A small image VAE, trained from scratch.
Training: muon at rate 0.016, batches of 256.
Rows from block 2 of the encoder of a small image VAE, named by matrix and row number. Rows with one number belong to one neuron. Each number is 128 + 32 x the weight over its row's rms, rounded and kept within 0 to 255. All counts start at 0.
Before each neuron's rows are labels from the 100 images, of 14848, where the neuron reaches its highest value: "top examples" is what is common among them. Only what is clearly more common there than usual is listed. The data: rendered scenes of toy objects such as cars, trees, mugs and chairs.
# fc1: MLP up (encoder.blocks.2.mlp.fc1.weight, 384x96), inputs 0-95
# fc2: MLP down (encoder.blocks.2.mlp.fc2.weight, 96x384, transposed), outputs 0-95

top examples: blue object; teal object; its colour: blue
fc1.302 [145 133 198 214  71 145 130 130 153 105 125 114 166 110 164 102  96 139 109 164 115 152 110 111 134 143  50 162 107 109 107 185 121 124 141 118 101  88 164 133 122 104 101 129 180 132 198  98 114 151 163  76 121 137 123  93  69 114 116 145 115  34 126 161 147 150 163 161  77 187 123 116 147 167 163  90 112 121  79 112 138 129  72 136 126 169 128 136 108 103 131 105 156 128  80 142]
fc2.302 [162 127 204 113 131 108 151 112 137 116  87 149  93  27 138 109 199 168 146 141  72  81 122 144 168 126 122 100 113 132 152 167 151 138 129 186 173 158 147  63 166 112 155 185 135 143 154 127 143 172 174 152 108 151 144 112 107  89  70  85 142 116 141 145 108 161 105 135 121 114 171  74 115 133  82 143 127  96 100  94 108 124 162  77  86 138 122  96 125 164 126 108  79 169 129 121]

top examples: yellow object
fc1.327 [ 63 101  90 102 193 129 112 134 117 130  98 125 126 116 114  82 179 197  91 134 171 168 114  70 131  94 140  95 174 133  63 146 137 124 159 136 111 139 150 152 105  85 153 173 134 126 107 133 109 155 126 130  26 109 171  76 176  90  92 152 149 137 131 125 151 160 164 104 156 144 152  99 166 170  83 123 103 154  99 139  90 174  98 116 139 137 120 120 132  99 149 156 112 124 121 211]
fc2.327 [140 137 115 172 113 152 110 137 140 171 149 172 134 187 103  85 141 140 161 118 203 178 122 138 217  93 139 106 148 131 134 160 118 131 130  82 135  95 154 208  88 154 104 129  94 104 122 122  69  67 108  90  70 118 201 163 132 132 127 174 167 164 114  79 116 162 102 144 113 142 150  78  98 138 124 136 125  70 115 122 139 141 112  69 117  75 105 100 150 148 136 118 138  95 129 158]

top examples: light from behind the camera; pink object
fc1.222 [144 138 167 166  46 111 161 147 193  84 143 133 115 167 163 125 161 148 150 152 144  95  98 136  92 108 107 126 150 151  89 119  89 163 139 110 153 122  91 150  81 138  93 113 110 140  54 120 146 119 192 134 163 123 145  78 127  89 160 109 156 118 136  85 122  59  89  92 124 161 178 140 141 126  95  73  59  90 122  93 129 128  57 150 131 120 172 156 145 137 119 105 135 199 136 138]
fc2.222 [206 133 117 135 154 176 113 123 146  99  98  65 175  95  27 149 179 154  63  86  83 137 104 133 121 172  69  89 107  83  96 157 101 178 129 107 101 129 150 153 158 123 149 180 138 140 130 140 132  94 134 162 138 105 121 164 117 197 117 110 188 140 192 124 164  97 142 132 177 107 134 121 125 122 130  85 120 156 138 102 102 158 141 145 133 113  89 157 100 113 126 148 108  80 154 129]

top examples: light from behind the camera
fc1.116 [146 106 163 128 154 107 114 103 127 112  82 139 167 107 145 127 114 108 156 177 148 168 111 147 133 138  63  61 123 182 117 113 130 142 113 161  96 143 163 153 124  62 155 159  86 186 167  88 151 146 166  96 158  56  72 133 141 148 121  85 135 199 117 157 163 102 121 141  86 116  97 135 105 134 115 103 147 150  95  84  59 115 132 125 127 106  75 100 183 125 149 111 193 114 172 166]
fc2.116 [146 153 116 125 184 158 135 150 116 168  91  93 153 148 134 109 100 131 115 135 132 180  96 155 148 106 133  74 128 156 114 101  80 164 133  76 125 187 153 150  66  73 115 117 111  91 138 105  40  67 134  80  86 110 164  82 113 137 159 183 173 172 132 112 127 187 150 110  97 114 139 162  85  92 145 159 136 158 164 116 112 178 140 106 147 145  95 125 128 160 172 122  86  76 140 171]

top examples: light from behind the camera
fc1.54 [113 131 137 253 162  70 157 146 124 114 103 113 118 115 160  90 131 124 117 138 142 125 120 164 112 150 127 127 172 160 149 113 143 170 132 187  79  29  68 147  98  84  87 153 133 121 156  82 128 126  91  99 109 136 124  92 188 101  98 168 137 166 138 143 163 157 122 110 147 126  79 118 119 125 113 140  63 154 120 122  87  43 142 123 144  96 140 109 146 144 164 136 124 142 142 151]
fc2.54 [128 140 118 147  91  36 154  79  86 124 158 140 120 102 157 131 145 163 111 114 106 103 170 158 127  87 118 179  45  86 105 137  73 142 138 185 120 207 107 166 150 155 137 146 159 111 121 108 151 144 151 127 119 112 108 101 154 136 108 188 141 124 176 166  99  99 185 118  63 152 102 151 138 142 138 121 131 135 109 148  90 122  56  99 164 200 148 111 113  98 126  75 154 125 139 119]

top examples: ladder
fc1.29 [159 110  92 144 158 134 134 151  99 129 112 112 120 112 144 107 158 183 123  61 130 129 120 117  73  66 204  96 105 135 110  61 138 139 134 148  69 170 104 159 133 126  89 140 134 128 142 149  88 126 134 181 143 171 116 129 122 163 197 138 100 109 195 113  89 144 128 117 112  73  68 159 141 190  48 142  97  89 105 150 152  95  81 122 140 117 153 130 172  98 100 131 104 126 108 176]
fc2.29 [113 106 129 112  98 131 144 146 119 130 140  90 129 105  96  80 127 138 119 153  51  40  75  94 178 120 131 130 114 113 198  93 107 134 146 222 162  91 155 153  79  97 136 147 171 131  96  96 158 103  95  98 114  82 107 131 110 104 167 139 116 169 141 105 145 105 142 146 119 112 138 156 139 174 202 114 170 103 122 111 104 149 138 188 158 105 158  90 146 127 162  84 147 124 168 185]

top examples: teal object
fc1.289 [134 141 121 189 154 138 135 182 119 106 159 111 118 173 127  85 113 119 126 176  48 106 114 141 132 120 209 112 162 157  91 118 133  88 107 138 131  65 117 143 112 129 152 146  92 130 111  75 160 151 109  84 107 211 112  61 139 137 117  91 118 133 124 149 181 177 152 130 110 167 141 146  77 116 112 184 130  85 117 157 109 148 104 128 132 154 126  76  64  65 119 103 135 152 122 180]
fc2.289 [102 138 115  82 133 101 116 154 149 127 111 146  46  79 131 117 191 133 164  97  95  98 138 154 109 146 128 127 128 174 125 125  72 123 169  99 194 132  91  90 140 196 151 170 175 122 172 102  96 118 132 127  82 162 152 164  94  91 150 162  81 156  64 102 114 129 114 132 145 110 141 161 123 113 100 145 150 168 119 126 133 118 142 134 130  31 114 210 149 102 149 167 124 161 112  89]

top examples: teal object
fc1.321 [189 115 162 183  85 102 158 123 138 121 154 101 187 150 135 123 122 166 152 102  96 111 116 148 123 113 146  97 128 148 108 191  98  88  74 130  94 177  69 181 129 139 104 119 173  99 114 105 117 169 151 117 142 137  24 142 174  30 116 107 123 138 159  98 141 172 133 117 120 111 165 152 144 139 152 140  96 124 108 162 152 165 112  72 159 136 120 125 107  70 133  91 133  97 162 103]
fc2.321 [200  95 158  62 151 128 178 151 104 142 156 120 124 117 100 125 131 127 177 150  59 141 119 173 108 162 157 112 139 105 103 181 116 120 117 121 138 105  82 105  63 131 121 143 154 130 223  93  38 154 125 139 137 117  60 186 166  67 180 111 114 133  96 145 145 100 128 157 156  99 145 110 130 121 112 139 163 136 146 106 156 110 133 103 136  99 168 138 138  79 175 166 120 125 111 106]

top examples: orange object; its colour: orange
fc1.123 [101 119 124  73 155 104 144 191 127 183  67 140  86 162 149 138 170 112 116 149 133 150 117  90 111 132 110  84 103 105 125  88 101 173 100 102 165 169  79  73 168 111 162 152 121 152 143 163  63 109  76 149 108  87  93  64  96  83 174 179 134 166  91 144 179 108 144 100 129 148 146  94 153 104 141 111 119 145 135 110  81 165 182 172 132 127 130 166 185 137 141 101 156 124 156 140]
fc2.123 [133 127  96 154 142 137 108 134 121 171  84 193 114 132  96 132 173 104 126 138 107  89  99 125 138 161 128  95 245 157 104  73 161 109 120 113 165  91  95 126 133 162 119  92 101 161 132 114 101 108 141 131 180  85 119 127 103 106 121  78  71 130  89  95 139  98  95 183 159 128 179  97  90  73 168 167 126  81 142 112 159 132 159  89 164 147 160 142 137  96 102 204 130 150 141 151]

top examples: yellow object
fc1.185 [ 79 164 119  33 102  65 151 160  99 131 141 104  88 112 142 167  96 161 161 101  99  97 115 123 153 186 186 108 185 137 158 148 108 140  98 111 181 152 184 104 127 144  88 182 175 155 116 120 144 172 154 173  61  97 138 143 113  81 134 100 149 127 132 112 103 121 113 145 115 133 106 132  99 140 141 162 109 143 118 113  57 101 115 152  88 135 123 152  94 118 164 125 100 173 104 196]
fc2.185 [176 116  90 212  81  66 128  70  82  58 137 131 173 135 134 133 112 161  96 139 133 109 178 166 143 126 148  91 123 136 190 113 173 117 121 156 131  85 137 113 133 117 100 193 153 163  82  69 124 137 160 174 106 127 121 128 171 113 129  99  99  99 145 175 134  70 160 127 146 124 135 146 171 120  83  67 109 112 121 117 100 137  91 143 152 111 150 148 176  80  88 131 154 140 154 166]

top examples: yellow object; candle
fc1.215 [100  83 133  94 169  97 158 139 119  85 103 139 127 118 192 133 152 113 104 165 139 109 145 123 124 148 117 121  73 105 184  48 139 160 116  86 132 131  95  95 128 104 133 146 122 106 151 148  69 130 138  80  95 122 134  87  46 119 165 165 102 114 139 137  79 147 155 179 156 139 110 178 112  53  95 126 122  65 131 128 140 133 151 189 112 140 149 224 128 130 153 156 117 147 179 129]
fc2.215 [104 136 105 107 106 131 141 134 147 118 228 106  99  74  77 179 145  99 150 154 163  67 136 124 115 176 176 110 152 152 103 137 109 155 126  88 170 120 127 128  90 100 108 170 179 119 121 118 118 119 160 139 125  98 112 131 129 188 138 146 126 140 111 148 194 115 144  75  89  76  88 187 103  99 156 109 173  37 114 183 119 121 126 173 110 150  88 106 106 100 126 134 179 109 134 152]

top examples: blue object; its colour: blue
fc1.270 [142 168 143 170 131  84 211 104 143 144 132 112 197 124 135 127 133 123 158 112 179 127 182 158 118 133 154 133  93 107 135 110 111 167 155 102  79  97 101 136 103 128 130 171 121 203 104 104 148 104 123 127 138 127 143 119 115 129 105  49 143 207 120 112 142 177 107 174 163 118 133 119  98 148  94 153 148 145 108 196 123  59  89 108 110  71 101 154 129  75 157 141  51 118 148 127]
fc2.270 [114 123 148  97  75  76 205 129 106 108  92 176 199 135 157  74 158  90  78 160 195 112 135  84 115 155  98 141 145  91 140 122 116 160 169 153 130 107 117 116 158 145 109 177 119  99 180 122 109  84 150 104 111 110 158 155 119 118 170 145 110 197 140 149 158  93  87  87 127 147 157 168 141 121 126 118  92 149 125 122 106 116 150 101  80 149  96 183 102  59 123  95 191 136 139 155]

top examples: black object; its colour: black
fc1.354 [112 147 141 121 173 138  92 109 101 118  91 150 149  82 127   3 174 154 184 135 134 132 150 136 163 115 112  61 129 158 107 187 143 125  69 151  95 142  83 112 132  85  95 157 116 104  76 139 129 117 123 136 104 113 105 107 155 130 135 133 134 116  89 196 104 101 199 118 169 164 163 129 146 180  72 135 150 123 109  91 135 126 114 167 141 100  96  94 105 163 110 156 174 123 168 105]
fc2.354 [ 79  91 170 100 131 122 160 195 165 140 101  95  81 173 160 117 106  75 111 136  88 194 134 153 162 136  62 182  94 148 117 100 151 122 119 147 144 147 126 126 135  90 129  86 161 101  80 121  94 109 100 116 120  81 162 106 179  99 176 124 132 148 194 108 120 104 147 118 140 101  96 163 142 139 201 156  81 119 205  92 113 160 119  90 144 156 153 116 170 139 122  87 162 106 141 131]

top examples: blue object
fc1.146 [146 126 100 104 138 139 113  79 207  97 115 156 157  80 121 117 140 147 171 179 124 186  95  43 122 137  99 107 171 137 159 111 112 101 141 115 124 145 142 104 131 145 208 104 167  97 176 148 158 119 192 111 148  91  60 131  82 104 121 100 145 116 112 112  88 127 137 158 139 174 134 140 117 179 158 109 110 110 114  71 143 129 162  63 113 168 130 130  79  98  66 123 160 111 103 132]
fc2.146 [228 131 143 144 127 126 119 181 156  97 105 130  91 141 142 143 157 124 172 129 110  48 109 112 113 161  94 113 124 135  73  88 142 151 104 188 169 123 150  38 152 150 126  88 114 119  87 108 123 143 156 100 174 129 101 179 100 108 135 168 231 153 115 102 149 161 120 107 126 111 149 140 133 138 131 128 104 108 130  94 159 151  85 109 134 136  83 124 105 165 130 148  70 159 133  74]

top examples: teal object; its colour: teal
fc1.118 [160  99 161 130 111 141  82 149 116 140 136 101 162  97  94 145 130 118 148  69 137 161 156 126 106 146 121 135 148 182 173 184 152 117 156 136 136 154  66 153  96  87  77 109 165  72 152  12  72 173 137 116 141 208 107 112 137 125 144 116  35 139 157 129 153 139 132 129 135 129 133 135 102 171 157 125 116 104 137 119  85 141 113 125 172 100 193 125 108  82 112 108 110 127 112 156]
fc2.118 [133 139 169 113 126 156  33 153 103 158 161 115 195 117 131 172 124 162 124  87 160  85  90 143 114 145 163 150 124 135 133 157 118  98 108  84 147 111 129 148 140 107  74 125 126 128  62  70 136 141 154 129 106  75 158 152 133 141 163 221  57 102 136  79 118 138 144 165 151  69 140  90 187 118 113 134 142 133 161 163  72 140 141 128 128 166 155 139 156  80 110 113 141  88 109 163]

top examples: teal object
fc1.101 [137 128 133 151 216 124 165 134 135 134 142 151 129 152 112 141 134  90 156 125 103 120 103 151 105 154 182 107 163 117 150  41 137 115 140 148 137  44  91 116 136 149 141 124 176 131  60 112 138  86 143 132 127 107 151 132 172 138  97 130 131 112 113 144 117 125  99 138  26 172 131 101 113 196 127 114 141 124 106 126  95  68 109  85 105 151 162 133 151 101 127 145 114 208  76 196]
fc2.101 [107 148 131  95 130  56 146 140 134  81 105 225 109  46 137 137  94 124 167 130  93 137 118 158 145 129 142 109 108 121 134  73 134 187  97 134 114 109  85 100 170 142 121 125 149 130 114  62 137 102 158  97 161  84 130 158 124 103 179 191 111 132  85  69 105 122 133 177 188  64 171  96 119 121 171 120 156 123  85 117 121 146 175 156 155 118 140 178 155 131 104 140 158 128 123 121]

top examples: orange object
fc1.231 [100 141 194  67 120 133 158 151 158 100 196 109  91 124 122 148 116 147 117 139 125 149 124  89 140 108 223 130 120 118 150  85 119 127 118  45 172 211  97 110 181 163 139  90 121 163 145 134 155 131 125 103 182 133 143 130 117 117 135  71 194 162  75 130  89 109  62 154 156  95 115  80 102 137 103 146 171  90 116 142 108 143 129 112 102 102 118 130 112 163 103 150 116 128 105  87]
fc2.231 [ 98 155 113 182 136  88 116  75 112 169 147 120 105 149 142 134 132 170 100  98 210 131 169  85 158 122 145 129  86 127 124 150 131  56 130 130 103  67 159 162 102 125 118  96 117 132 118 149 115 123 112 100 128 185 162 165 102 125  81 132 205 168 171 130 146 137 137 133  74 132 119 176 117 116  80 130  88 209  71  86 117 156  94 128 154 118 132  99  52 135 128 121 148 183 127 144]

top examples: blue object
fc1.25 [114  86 135 225 188 159 146 151 141 102 105  85 129 169 153  58  75 100 131 125  85 125 128 117 138 106 161  71 131 102 144 181  92 101 144 145 124 136 101 158 179 156  99 133 146 141 104  71 146  97 105 125 113 112 181 117 140 157 112  91 136 152 123 141 144 164 134 106 135 154  97  97 101  87  95 210 132 133  60 143 165  99 108  90 127  52 150  98 144 142 125  98 154 133  86 155]
fc2.25 [164 144 107  87  87 102 117 147 133 128 101 174  80 164 109 110 146 115 153 135 135  91 107 177  77 143 120  55 217 124 154 121 149 160  95  90 164  80 101  72 156 146 132 152 167 181 190 119 117 142 145 122 115  91 150 145 104  90 126 118 122 136 135 113 149 139  97 126 173 106 171 101 121 113  95 183 143 126 117 148 115 132 211 121  93  84 116 203 138 142 157 133  88 172 104  76]

top examples: yellow object; its colour: yellow
fc1.48 [135 128 113 126  99 110 129 156 157 210  90 116  33 179 200 125 134 173 129 121 168 102 105 168 119 119 116 142 121  85 112 112  99 123 115 134 216  95 127  51 136 138 120 104 128 146 148 145  78 117 110 180 156  95  96  94  61  99 157 186 130 146 114 146 146  92 132 100 158 134 157 112 156 103 109 129 111 141 144 121 152 120 176 155 112 162  87 133 194 113 103  92 136 140 163  95]
fc2.48 [ 64 102 165 173 131  89 142 160 134 104 191 119 103 178  97 126 125  93 153 128 173 118 149 175 144  99 128 134  51  90  83 133 156 123 130 152 142 142 148  94  94 100  83 144 139  70 163 164 193 156 109 136 109 140  76 123 136 157  80 182 128 133 140 166 198 110 149 141 129 103  82 128 167  88 148  82 100 153 182 153 138 124 144 190 137 118  76 129 143 102  98 103 134 108  86 152]

top examples: orange object; yellow object
fc1.144 [216  94 130 136 139 151 145 131 107 116 153 167  81 103 110 133 113  85 135 151  96 123 142 180 109 155 176 152 165  89 137 113 131 160 102 139 172 175 163 113 124 175 104  93  88  99 137 162  97 157 142 106 122 114 135 108 107 111 164 134  75 100 154  91 164  95 121 150  55 159 102 122  63  96 158 127 198 103 174 190 123 143 185 146 104 157 107 107 109 169 181 116 118 109  93 176]
fc2.144 [ 72 137 166  89 161 148 180 103 108 112 149 109  67 111  97 119 120 105 119 148 112 113 186 166 146  98 170  77 106 170 178  92 148 113 145 101 100  16 142 162  90 142 137 134 138 131 127 118 131 109 124 158 145 107 177 138 138 100 229  55 135 113  97 118 161 115 141 124 140  92  97 128 169  86 161 129 119  99 143  85 118 146 154 152 195 128 128 123 135 167 126 126 171 143 150 102]

top examples: light from behind the camera
fc1.189 [100 103 114 110 170  92 170 136 107  85  88 133  82 169 138 161 133 160 148 200 186 137 122 164  44 124 181 153 161  99  59 100  76 155 148 118 120 116 102  99 117 135 153 124  95 132 113 106 129 137 114 163  94 160  90  85 154 169 153 120 113 150 125 157 137 121 159  83 103  89 144 150 207 163 164 140 116  92  95 171 137  98 124 101 133  69 191 135 150  95 123 127 114 154 118  82]
fc2.189 [ 77 166  94 182 143 146 154  68 170  91 128  89 105  88 131 143  93 148  86 161 140 102 131 107 116 112 167 126  66 127 177  93 138 148 128 110 182 137 141 131  98 153 121 162 100 152 152 109  69  95 132  94 129 133 181  62 108 136 167 115 119 140  87  94 143 170 109 105  94 154 111 163 175 153  98 119 145 154 144 127 175 181 108 130 153 188 127  85 162 179 186 100 130  78  97 173]

top examples: black object; its colour: black
fc1.38 [104 182 112  90 175 125 121 126 106 137  83 129 131 105 152  88 168 213 133 134 105 144 115 115 119 180 197 146  74 130 164 128 110 107  95 150 145 172 115 192 112 138 125  95  86 120  52 139 183 152 161 100 113 170 156 163 188 160  84 140  84 143 173  99  87 169 100 150 139 150  95  82  94 102  77 115 128 156 132 111 116 137 108 110 176 121 131  83 141 142  93 113 123 147 157  87]
fc2.38 [118  75 129 162 115 179  89 191 165 121 129 155 148 175 118  94 137 123 111 150  93 178 152 142 141 176 108 153 196 117  82 128 177 115 132  75 147 115 178 192 137 143 137 128 130 103  94 105 127 169 129  98  75 123 116  61 123 178 108 112  94 122  86  97 146 115  85  96 113 139 111 122 121 115 176 152 144 102  64  84 121 123 154 119 145  96 206 111  80 122 115 156 128  62 136 170]

top examples: ladder; table
fc1.234 [139 173 154  88 116 118  89 124 108 114 164  67 106 104 159 101 120 102 120 134 103 152 215 186  49 126 117  97 112  97 121 125 172 170 209 147  99 135  86 137 126 103 193 179  85 156 161  78 129 107 100 150 171 188 153 101 110 100 105 139 144 119  83 171 132 191  98 125 102 148  98 122 114 108 108 104 146 102 154 108 132 148 148 124 136 134 136 143 105 161  95 182  92 154 153  97]
fc2.234 [136 108 108  60 121 156 188 130  86 144 193 178 167 135 143 110 167 102 162 150  84 159 136 161 156  98 169  41 117 125 139 128 123 105 183  84  75  90 109 131 113 144 132 155 149 147 189 170 123 106 148  77 166  70 105 151 121 139  93 102 113  82 127  94 154 192 146 115 137 115 149 155 135 112 118  90 111 138 169 151 123 136 153  85 132  94 161 144 180 124  70  88 136 121 104  93]

top examples: orange object; its colour: orange
fc1.298 [151 176 112  82 172  81 105 117 102 198 122 138 137 127 145 178  97  68 106  88 115 112 118 112 170 133 139 141 187 142 168 190 156 120 148 141 127 101  53 134 119 133 132 205 128 102 148 121 159 128 134 104  85  86  76  95  77  33 120  99 142 154 132 174 165 137 152 154 144 138 115 146 131 115  49  80 135 154 127 118  75 120 150 120  92 159 126 147 128 147 168 121 126 139 118 154]
fc2.298 [120 146 129 142  96 102 163 130 152  95 146 155 117 163 141 104 113 128 106  75 162 145 136 134 102 108  96 159  93 110 131 101  99  41 122 189 141 144  94 139 208 150 132 130 141 145 137 144 124 152 149 124 105 166 133 101  83 192 127  95 115 198 190 132  65 145 164 143 126 157  92 142 120 120  63 120 147 131 137  91  59 103 116 180 138 157 129 162 156  95 129  32  94 107 111 149]

top examples: blue object; purple object
fc1.364 [136 100  91 188 138 140  84 175 148 120 157 149 202 231 152 144 195 159 150 106  91 127 106 146 180  84 103 102 113 160  94 132 210 121 117 114  91  95 102 145 136 152  95 131  97 146 100 161  57 156 115 101 102 115 139  93 104 115 158 120 167 113 124 127 136  99 106 100 150 126 130 137 160  92 191  92 154 138 141 121  53 100 110 114  80  85 121 128 141 135 139 119 136  93 154 135]
fc2.364 [ 82 137  79  49 166 109 108  87 152 140 155 164 140 107 115 127 150 122  78 132 117  99  87 133 136 136 134 145  65 136 162 135  82 211 100  85 152 110 158 104 142  94 147 102 208 109 135 114 128 147 136  91 141  94 127 187 125  90 152 157 170  96 156 109 106  61 179 102 123 138 123 124 207  89 105 132 107 152 174 176 113 141 152 129 154 144 129 154 106 135 119 141 173  80 123  81]

top examples: yellow object; its colour: yellow
fc1.0 [148 117 186 166 209  88 133 166 119  90 138 104 137 144 167 181 166 136 138 177 128 163 145 123  85 102 152 123 129 120  80  97 112 168  89  99  69  99 123 134  92  98 105  78  89 104 159 122 109 106 162 153  93  98 121 160 208  94 127 165  92 134 138  88 115 123 117 114 108 118  94 141 167 139 122 140 137 124 154 106  44 116 142 133  90  90 150 138  95 180 190  93 159 134 177  93]
fc2.0 [118 117 158 113 157 115 157 115 127 112 144 122 101 151 150 162 104 130 204 105 152 118 170 102 122  76 144 111 130  71 136 184 165  98 124 189 106  66 125 135 116 115 148 133  92 137 134 160 126 184 164 141  66 145 111  92 123  68  90 182  93 199 104  71 171 173 118 111  72 104 138 124 138 143  94 160  91 139 132 155  92 137  98 154 124  73 102 107 157 126 131 163 111  83 180 182]

top examples: light from behind the camera; blue object
fc1.276 [ 78 156 120   5  80 115 174 137 153 163 121 117 175 145 131 182  63 147 128 161 105 125 153 119  88 124 163 123 117 128 112 100 113 156 149 135  76 185  80 165 107 155 198 155 131 131 149 151 138 136 141 123 149 100  50 111 107  82 138 148 120 107 133 168 129  98 145 145 118 138  58 117 149 144 127 100  88 160 109 119 210 157 120 102 132 160 144 117 145 106 161 141 161 142 154 137]
fc2.276 [214  93 147 138  99 123 109  93 160 128  90 105 103 127 143  88 113 109 152 153 108 115 128  70 143  84 153  91 145 171 157 164 132 209  94  59 152 148 104 166 146 113  99  89 111 123 123 114 122 101 105  86 151  97  78 154 140  87 120 157 113  95 147 148 204 124 102 171 145 127 178  54 125 146 177 158 151 172 159 109 169 119 130 129 148 101 138 141  80 181 146 121 132  72 125 125]

top examples: light from behind the camera
fc1.288 [142 165 150 104 116 150  80 147 107  81 105 131 160  94 177 107  70  91 137 114 167 130 135 143 206 143 145 109 100 130 127 116  71 147  94 149 126  73 134 104 119 152 150 174 136 162 169 138 131  89 137  76 108 158 205 118 166 126 151  88 152 103  98 178 154 123 148 145  81 107  99 145 144  80 123 106 132 126  89  90 138  90 120 141  38  99  81 137 192 148 150  73 151 127 163 147]
fc2.288 [120 128 169 124 107  92 133  79 127  98 149 128 116 145 165 122 170 125 138  99 160 181 103 159  77 152 156 108 122  87 130 145 131 112 155  53 111 154 166 158 148 110 147 176 140  66 140 162 124  93 148 160  90 166 168 141 138 142 101 181 129 109 165  69 166 151 153 146 121 125 127  52  97 106 109 166 201  83 131 112 125 123 125  35 163 160 133 111 143  77  73 130 134  96 120 170]

top examples: ladder
fc1.67 [138 136  89  89 129  88 120 126 155 152 126  30 139 111 107 156 126 119 135  54 151 161 218  66 131 143 145 180 153 123 163 129 108 113 109 119 130 141 115 159  42 133 226  99 197 130  70 163 121 146 124 145  79 137 124 145  78 134 121 133 115 125 124 150 130  91 168 167  84 163 146 128 157 101 144 130 149 161 122  81 137  93 123 143 144 119 138 101 142 151 122 118  85 146 123 102]
fc2.67 [158 114 168 143  75  75 142 100 140 133 113 104  58  89 155 180 138 126  46 120 173 133 147  94 139 119 153 198 155  86 130  80 127 136  84 161 148 106 136  91 156 101 157 109  65 162 142  82 127 153 112 141 105 155 182 127 102 156 105 112 135  78 133 215 139 113 113 161 164 138 121  66 113  85 179 163 128 172 116 151 125 158 152 113 148 155 143 140  77 118  97 152 139  99 134 130]

top examples: orange object; red object; its colour: red
fc1.290 [129 148 155 144  78 185 154 135 118 131  83 101 162 168 125  59 206 128  90 147 128 135 131  62 101  41  98 140 165 131  90 105  31 169  89  91 186 134  87 152  98  72 122 161 151 163 141  84 118 165  97 110 162  96 134 121 100 153 137 146 134 131 155 130 122 148  84 143 178 128 133 125 125 147 134 140  70 118 100  87 127 131 145 124  97 144  91 147 149 143  93 163 149 129 119 127]
fc2.290 [137  94 111  81 138 123 121 129 127 101  51 127 102 119 158 121 232 166  98 119  70  88 118 134 121 107 141 132 146 159 128 134 188 163  95 144 110 108 150 104  90 156 148 127 132 152 162 147 130 165 104 169 130  92 133  95 160 105  79  70 118 117  69  66 104 165 152 131 163 158 173 107 129 144 137  57 173 113 120  85 176 138 166 145 135 130 129 128  72 138 134 149 130 149  82 201]

top examples: blue object; umbrella
fc1.311 [108 180 119 122 119 159 138 126 140 151 128 133 132 174 165 127  95 120 185 126 135  79 102 175  99  98 100  83  83 135 141 224 111  95  77 103  89 138 152 157  76 163 124 209 143 119  99 180  99 110 181 135 136 115 114 114 132 203 100 177 132  86 109 148 139 115 114 123 117 180  87 139 177 177 164 129  76 119 160 150 127  86 102 146 138 133 115 140 144  92  83 139  91 137  83 134]
fc2.311 [167 130  99 101 148 103 105  45 184 132 172  71 190 108  92  84 149 113 122 112 121  81 143 129 129  96 152  94  87 116 143 129 186 146 142 103  99 103 112 137 120 127 151 184  89 131 136 129 195 156 147 133 171 117 139 121 140 119  91  95  77 112 122 217 176 147 164 144 132 109 108  87  97 144 200 168 129 108 175 157 161  84 120 168  94 141 137  71 144 122 142 133 102 110 126  99]

top examples: yellow object; its colour: yellow
fc1.126 [153 111 122 245 120 135 119 151  84 134 131  76  98  92 110 104 136  72  90 137 216 171 237 145 105 116 100 177 154 115 138 119 100 160  82 142 200  69 119 150 112 158 146  86 172 125  86  98 135 123 138 149 102 114  94 114 131 119 122 148 150 182 113 161 124 148 126 101 134 192 123 102 116 123 132 122 134 126 116  77  92 140 157 110 125 147 140 136 115 141 124 146 125 134 142  93]
fc2.126 [136 131 138 109 131 189 149 128 105  93 161 187 190 111 168  91 143  77 162  83 204 124 124 118 142 100 101 142 107 190  93 121 148  77  67  98 106 171 181 119  90 100  95  73  92 157 122 103 104 121  43 105 129 139 169 140 129 140 111 159  83 172  83 109 127 183 162 128 121 151 113 119 121 165 112  72 169 143 155 146  92 168 114 164 118 135 123 152 119 108 115 100 134 122 129 169]

top examples: black object; its colour: black
fc1.3 [110 215  85 100 136 151 100 162 125  79 143 157  61 142 148 151 155 122 124 100 108 136 102  90 125 151 132  73 119 109 119 147 118 123 104 107 138 106  64 132 111 149 119 119  99  89  96 122 171 144  99 155 103 128  99 169 199 184  95 108 102 128 207 117 120 182 120 172 146 195  86  81  92 148 130 115 133 158 141 105 164 161  85 130 157 121 148 139 196 163 156 136 158 168 136  88]
fc2.3 [114  84 136 144 142 204  98 176 143  63 156 150 155 165 144 114 140 155 165 127 108 205 117 141 142 135  81  86 141 118 116  99 144  86  90  96 123 145 115 176 146 161 119 164 116 108  72 129 187 156 112  46 114 150 108  75 134 165  91 147  65 101  91 108 121 117 124 102 139  86 118  96 116 130 130 171 112 139 147 152 160 142 140 147 162 164 143 163  59 152 128 112  61 108 170 156]